From a checkpoint of a small sound classifier: soap at rate 0.0016.
Rows from block 6 of a small sound classifier, named by matrix and row number. Rows with one number belong to one channel. Each number is 128 + 32 x the weight over its row's rms, rounded and kept within 0 to 255. All counts start at 0. Numbers have three digits each. After the name is the row's rms in percent of the matrix's.
After each channel's rows are labels from the 100 clips, of 14976, where the channel reaches its highest value: "responds to" is what is common among them. Only what is clearly more common there than usual is listed. The data: synthesised sound scenes: up to three everyday sounds over a background. In brackets: how many of the 100.
# sq0: squeeze pointwise conv (model.blocks.6.sq.0.weight, 60x240x1x1), inputs 0-239
# e10: expand pointwise conv (model.blocks.6.e1.0.weight, 120x60x1x1, transposed), outputs 0-119
# e30: expand 3x3 conv (model.blocks.6.e3.0.weight, 120x60x3x3, transposed, each kernel summed), outputs 0-119

sq0.52 102:128128086128128128173128128198128128128128128128128128128128128128167175128203080074128189128189128128164161087049128128128188128128189128088128060128128082128128178128128128053128128128076161128128128101128128128128164175083128065128065128166128128164128128128128128128128128191128174081128128089169128076128128154128128128128212128128128128162128128128128067179195052128081128128128190076128128128128086128051128128185128128128128087090128128062128169128128220164128199198128128128128128177128128128080128128091128111128097128205128077128128128128128128192166063193128079081128128128128128128128128128128128128099078128128128128072078128128205166159128128128128190128128214128128128128089086128095128128196128128128128
e10.52 106:050128128128128128128128082128128168128069128184058128128018128093169128082128128067128128128076173094128128128128128128128128128128128082128128128128128167128179128128128128128128128128128081128128128063192128128128179128190128128072128128128055128089128071128169199128128128128075128128128128039128128091128128128178128128055066128128128128128201128128128081
e30.52 089:159091201135128088241138082075167099092166136148106111150147100058110168092155138141128115128162130132128126125164154176062216130121087093134105130127098142139132107112128179067131123153135138151162137138125150163131087154155100120144130152128135087098114200116134065123167132068128135149140139174152146107144100090142115128172128143148223182112112138106128147
responds to: background: none (59); bird chirping (46); first sound: bird chirping (27)

sq0.25 098:182128128128066067128128128191128128128083008128178128128105128128128128128128128128128128080128128128166128128128071128182068128128128128128128128166128128128128128128077164044181065128173128093128128128128128060145203128128079128075128128128128128197185128128065101128163128128128128128128031128208128128128128075128128128128128128128128128128187070064128128128196128156128128128128128128128128205128128128128169128128128128184128085203169128188199076128128157128210128128128128053128128128128198128128128128128128128195128128158128128078128128128128168128128128128128128128128128128085128170128063171128128200128128128176128178128128128128128072128128128128067128128128128197194128128207128128128128128177217128128128
e10.25 103:059128128128128128128168128128163128169128094128081128128071054075095192178128128128057128128128061128198128190128048128128128128128172043128128128128173128128128128128128076128128128128128188128128060128128128074128128128128161253128128128128128128128128163128128128128128128128128128128128160128084128128128085128063128128128128208128062128128128128128068128
e30.25 102:135098139147136121152152040151077125134086148100078090164128112095129147130104127182165091089107097183151101187128111140177058135155205111176118154118127080110101114149157138136101194155115105069130127081093130128134096152145086137134102191107151125128115151137162170140138068109154134102134118167125162116133090160073152128102129149191131190181137147102080184
responds to: background: none (65); spray hiss (26)

sq0.21 108:128128128177128177128128128059181128128128128166128128158128128128195128128128128128165128128074128128128128128128179075128128128128128128128092128078128128061128174128128128090128128128210169128128128172128171172128128128128128076084128128128074128128128128170072128128128128169128073164128128128128128128172079128128128128128128128128128128128128128128128084188128128128128092128128128128128171042128055128079068128079178128098084128164187128128080096128128181128044128128180128100188202128128128128128128128085177178128095175236062128128150128128198128128177165128128128128128128128128209128128061218157128128128128128128128128128128128128128220161128128128022128199094128128203128128128128128072128180084210128128128
e10.21 085:068128128128128205128128128128128128062128128128128128128128063128179128060220199077128128128128128128128128128128128178128128128128128128128128128128128128188194186128128128041128050128128128060049128128128128128128128128128128128128128128128165128128195128071128128128128128128053128128203175128128128128128080128128060128128128128128128128128041051128128128
e30.21 098:128116149128128147161161040151140120115115151120199148123065129130176181107145161135086157156135122123159163147123007098153128121161109140135106093080128091111169104177118129147167138120157164111189136124121046128156128127148138158145148136128111135089154157097065059106092201185114190150138138151144110129138131129194128091123080131145095102143128166145128140
responds to: background: none (81)

sq0.26 095:098128128128128233128128128128128128128190069128128081128168128128053128128190070128128128128085128128128128173128128128128128174128063213081128189128128057128128128128128083128128128128074128128128128176128128128083177128128128128128062128075128128128128128128128193128191128195128128128128128128128066077128128195128073203128128128128075128182128079128166128128128128128084128166128128206068184128128128128128185056191128226166128092128128093128128128128128128171128070064128128128128128128081179128056128128176128128128188181128128128128128128128086128128128128128128054128089128128128128215054128170128128128128128128128128128128128209128128173128128128128128128039128128128128128128064177167128128128128128128180128
e10.26 100:128084128128128128069128201178128128160128128128128168066191070128218128128128128128128128067128182128128128128128128128128128128067128128128128128128128128071025128195128128128159128128069128081128128128128128128200079128128206128128128128128128091128076128128128128128128086193181128128216128128128128128128128128128128128128194211128128128128128128203091128
e30.26 092:106121141107095201154076166255121119101128108138181145104140126125112186206108106154109128118128157090154074147148106124143071128151102160143134141166144120125104106145169107206152158166128097121146152153146133180123107127092096116134135133136137128130082062169089195132183178157104088102089128146108105078126147175147128095102142092146085131118155096111115138
responds to: background: none (65); beeping (46); first sound: beeping (28)

sq0.37 101:219128128128128128078048075128191128178042183054128128128128128128187128128128077214128068128128128071128128128128128128128128128128128189128128042128128128128128060201128128128128128128074128165128128128128128128128128128082077128177128181128128128128128128128128183128182128128128173128128128128128128128128177128172128148165128128128128128128128086128128128107070128164128089128128171128128128044128128128128128128128128091128082128100128090128164067128208174128128128128128128128128160180223070128128128128128128177128128128082128072197128128128128194128128169128054098128128018175184174190128128128204128128128128069128193103128128128128168128128128128181098078128128092128128128128128128128128048128128128069128128
e10.37 110:128128128128096193198098223128080128128128128128169072078079067090180128092181091128128176128079128128128128128128128128128128128128128128058128128128128128170128128128128128128128128128128059181128128056128169128128128176128069128128086073128128128128128128128210203128128128128128128128128093081075128157128087170128128128179128128166128082058060128177128128
e30.37 109:170069158120105134159164144164117150166148150178224129136146118159118123105142139161128109147157181226142162135138145122177188117107141128134143185149154201136142138162128154091123073128204087125074153119068125157072106163113130167134107110146132111156092137116124072127131130196128115184130135143142160109183175155134156135107100117143144138065112097128091100
responds to: doorbell (28)

sq0.24 100:128128128128079210128128075128221128159128128128128128128128128128128128174128128095178128065171128072128128128095177128128072128128176159069173128168080062176128128128128128128128128128128128077128128128128128082128128128192128128128128128199188158128199128128128128128128128128128128128086200128094128128057181221197128128195128159154073128128192128128128128128128099192093180128092170128128128128173174128169128192128128174067169128128128128128128060128128128128164128128065128071128128128090128128184071128128090128128128092041128170128192128128128056128073128128128128128128128128128128074062128165128128128128128128128082128128128128183128128060059163128128128128094128128128103128128128128195128226176128128128128
e10.24 098:086207128128066091128206128128128128128070128128128128128128086128128128051102186128128128128128128076128128128128079185183128183128128082128128188040128128128128090128171128128128044128128128128128128128076198089128128128128128086128128128128216128128065128128076198080128189189128128128128128128128128128128128128128128128185128128066099128128128128177128128
e30.24 097:106156142108174167168110110132100157132142165107071100125146085070110152149133173149075112148104185169108158135077178126129113068174128144111123128166119210101133094128138057085097124133077093119096150166128153128125065119128121128133126132097125131114181118166177116120128191154102077123104128141140076097178093110128144108069139072084108103104138113080089047
responds to: background: none (44); fire crackling (30)

sq0.14 103:128192128128128165128128128128128128088128128128128068128128128128128128128128128128128128072089128173083128128128128128128128128128128128128128128128128128077128128128128128128163128128128128128201128128062128128128053128128128128128085193128128076086128128128128128128181128128128031128128030073128128202128128097190128128128168128083175128128128172128128194070128041128155075086128163163128128128128128128128160128128128059128199128128210128195196128192128128185128128128128128069071083128128194128128128167084128085128128194092128165128128128128128128128236128128060074128181128128128189128128128128128128128128089128091128128128201128196155128128175128128128128128083128217128128090128128086193128032084128159128128
e10.14 095:128128076128180085128128128058128128128128128128128128076072064128128187088092128128128128189128128219128078128195128128128209128128128128128128128038128203181128128209128128051128128128128128191190128128128128178128128128085128128128128128128128128081128128128071128128058128088128128128128128070128128128128192084060128128128128128128128128128128128128173128
e30.14 093:137142143141171176129162108100162168111141093150153128103176141133112094144095126115122116115153147109149100190108117064138141073107180124141150102134171166095152110107104079093137114112098131069160152154099147087168159122125128122113116115174114115170047138060139120141184091106153162140155123068113014089136157175134135141145105133106109107098160200183103186
responds to: bird chirping (69); background: none (47); first sound: bird chirping (42)

sq0.51 096:128128096128128128128128235128128128128128128179128095128128173175176128167128128128073128128088049128128128087128128092128186056190128128128128128128128128128128092128128036128128076128128058185084128128128128128080128187128128128128093128128197192128128128128128128128128128128128128128128128128065128128128167128128128162128091128128128128128128128128075128128128082128128128128217128128128128128128128128031128191128198128128128187074038043128178128182128128128128128128190128128059174128128128128128050128128128176128060084128128128168128128128128059128128193170168128093196128128128128128128199128128128128128128128128128128180128128079128067052128086196128080128168128128128128209163128062128086164128128128128128
e10.51 096:178128128128128128128128128128128128074128174174128084128128128128041183128128171128128128078128128095072128224128128162128128176128082128128128175128128184128128128128128128128128128068128128197128128128128206128128128128128091053128128128067128128128128128128128128062128128128128128128128057077128128215128128059202175128128128128128128183128202176190128128
e30.51 095:165161113141138141191166048114126104073109137107105118101086151117149123144126104109151074108116137225079066109177103134117128133106126143130111100127128045115077150084138126119069142074131147117119110107123113075102088136107051121156148119175157102117150113079161179126068117135115104155127128128119111152145186134174157108102058129141145098108059087140102098
responds to: doorbell (58); background: none (53); first sound: doorbell (48)

sq0.22 101:232128128199128174128128052128128128128128053128128128128128128128128217128128128128128191128128128128128128128179182128128128128095085055188185220128128128092128128128128128128128128128105128128128128128128128128128128128128084128128128086128128226128077128128128128128128128128128128165187128128128190128128128243128128034181128174128210128128128074128187081181128128128128089128128128128128128128174128128193128128218128128128196128128128128128128128128128128180225128128128128128060165128128128128128128128128255128128128128128169128128128128128128128128128101128128128128128128079128128214203203128128128092128128065128128128128128096182128128128128128128128128128128192128128128128128128128128085214128128128128128
e10.22 093:128182189128128128128128059197072128083128128128128128168128128128128128128000128128128076128128128128128128064128128128079128128128128128128128128128128128062128128177128181071172128128190128128059078128128128128128128193128128128128128128128128128128128128128128128128094128128128128128177191079128128186038033043128128128095128128128177091089128128128128128
e30.22 108:157137100143145145085144132116146138120116093160128141161085085153113140103140128112141197056153141150147062183128113130149126096131095138187161113104129114096161132129158126096045140166098122166132150149142119131162093124128093104086116112071074112149126014159163111125164170096100156100134132062077166154187128086103106131128131135132153100078097186119071171
responds to: doorbell (35); first sound: doorbell (26)

sq0.31 116:128128128094080071128128128128068083128128084128128128128128128093128128128173128128128128061128072128128159128128128128051184128128085128128128128128128182098128128077128189128128128128097171128080128083164128128128128128128128087128078027128152128128078128128128179184128128128128128128128175056128070094128128128128128128128128128128171090128128128128128128184128057128128128128128128128158053128128128088128128128128077074128128086128128128128128128255128049181128190174128128043128128173128181128159128128097081128128181128059128072128128128128128128066128128128128052128128128097128075128071052128051128203128128128128074128128128128128128128128204128128172098163059081128073128128128149128128071128128085215128128
e10.31 105:128128128128128128128044073128128128128165128205128058128128128061128128128128055128128128128128060096203128128098128128128128128128128193173128128128064186088128128128057128128078061196128160128128128128128128128128128128128082128128128128097128128176031128128084128128069168128089128128090161128184128128128128128128128081128128081128128128128128071173045128
e30.31 111:118083114088179130128110171137184099066080104071137088128151161103139090097127108129142146128156130146078172163145101140152126136149170097147107162107115102141121136222164132094104121114164097118235126137100158131076128139111117117122128135104144158131198128114103135136180058100171112121107191122128165136148148147141111141210122105149075167117121078199143105
responds to: background: none (72); water drop (40); beeping (28)

sq0.32 102:128128128128128128128128128128210128128128184176128186128128128164128198027128128128128128176128077128128194128128167128128128128165128128128196128128175128128128172165128128128128128051128128128128128067128070128128161195157128128128128128128128089217128089128128128128128128128128128128128128128210128128128128128128128128128218128128128128128128092183056128128128128128084058128182128175128128128128065061128128197128128128128175128128128128128175128128128057030128128206182175128128128128128210128128128128074128128169128128128033128128187128158128128128128128128128128128128090053168177223128128128128128234194128128089091167178072128128128099128128128128128128128173128188101128128128128128128128128128128128128184
e10.32 111:183198128128128128128201128128128088086088128128128063128128128128128088128128128068128128128177128128182128161128128072128082128128128128128185128069128128128128208128128128077128128128195128128128096087128064128128194128128080128074128128204128128188128171128179128083128128128189128178128128081128172128224128128128159128193173128128128128128192128128128128
e30.32 104:222155085141134147138111139107168088133141134070153126109087093124151135167160171111126126144197068100125141135199149130136130157109131125188143072145190159076081134142112137163103128128184105138130134060116128182107102153074098148110190082102126101130134158096174138109108111147141189123174120096101108192157082165129128128135123121149103143186199105143132111
responds to: background: none (82); doorbell (39); beeping (38); first sound: doorbell (33)

sq0.27 098:128128128128128128080057128128060128128128128128128128128128128128167128128128128128128128128128128085128179128128086128128128128128153128202128128128069128128167128128128128128128128128128067075181128128128128128128128064128068128052128128128128128128128128128128128128128128128128128128034128128128090181128128128128128207128128128090128088128069128128067128128128220128128176128128128128128128128128128128128128128084159128128171080128128128128214128051128128128128049128087128128057166073128196128128171207033128128170080128104128128058092164128128128128226209128128128128197128167128128176128128128128128128128128128067128128067083128180061128128128096166187065128095128128128030192128128128085216193128128128128128
e10.27 106:128128187128087128128128176128128128128128128193128128128128086128128128128128128128128128128090128128128181095128128128128207128216128128044190128128170184128128128128128128128165128128176128128128128128128128128128128163205090128128128205128034128068128128128128200128163128128069076128128128176087192128128199128128128168128128019179128128128128089128128128
e30.27 087:136119105148152145126180085101149102127093151078124126156100114155145171137047118142093159215190187123172115130102121110087105125126087109125133097147139118162128095177063107174112117142078178148128128139163098147128155152142128137149189113113067100178099133088141179206144176141155107166140142144087138164128173185141111099133158128154111125137098205141144186
responds to: bird chirping (38)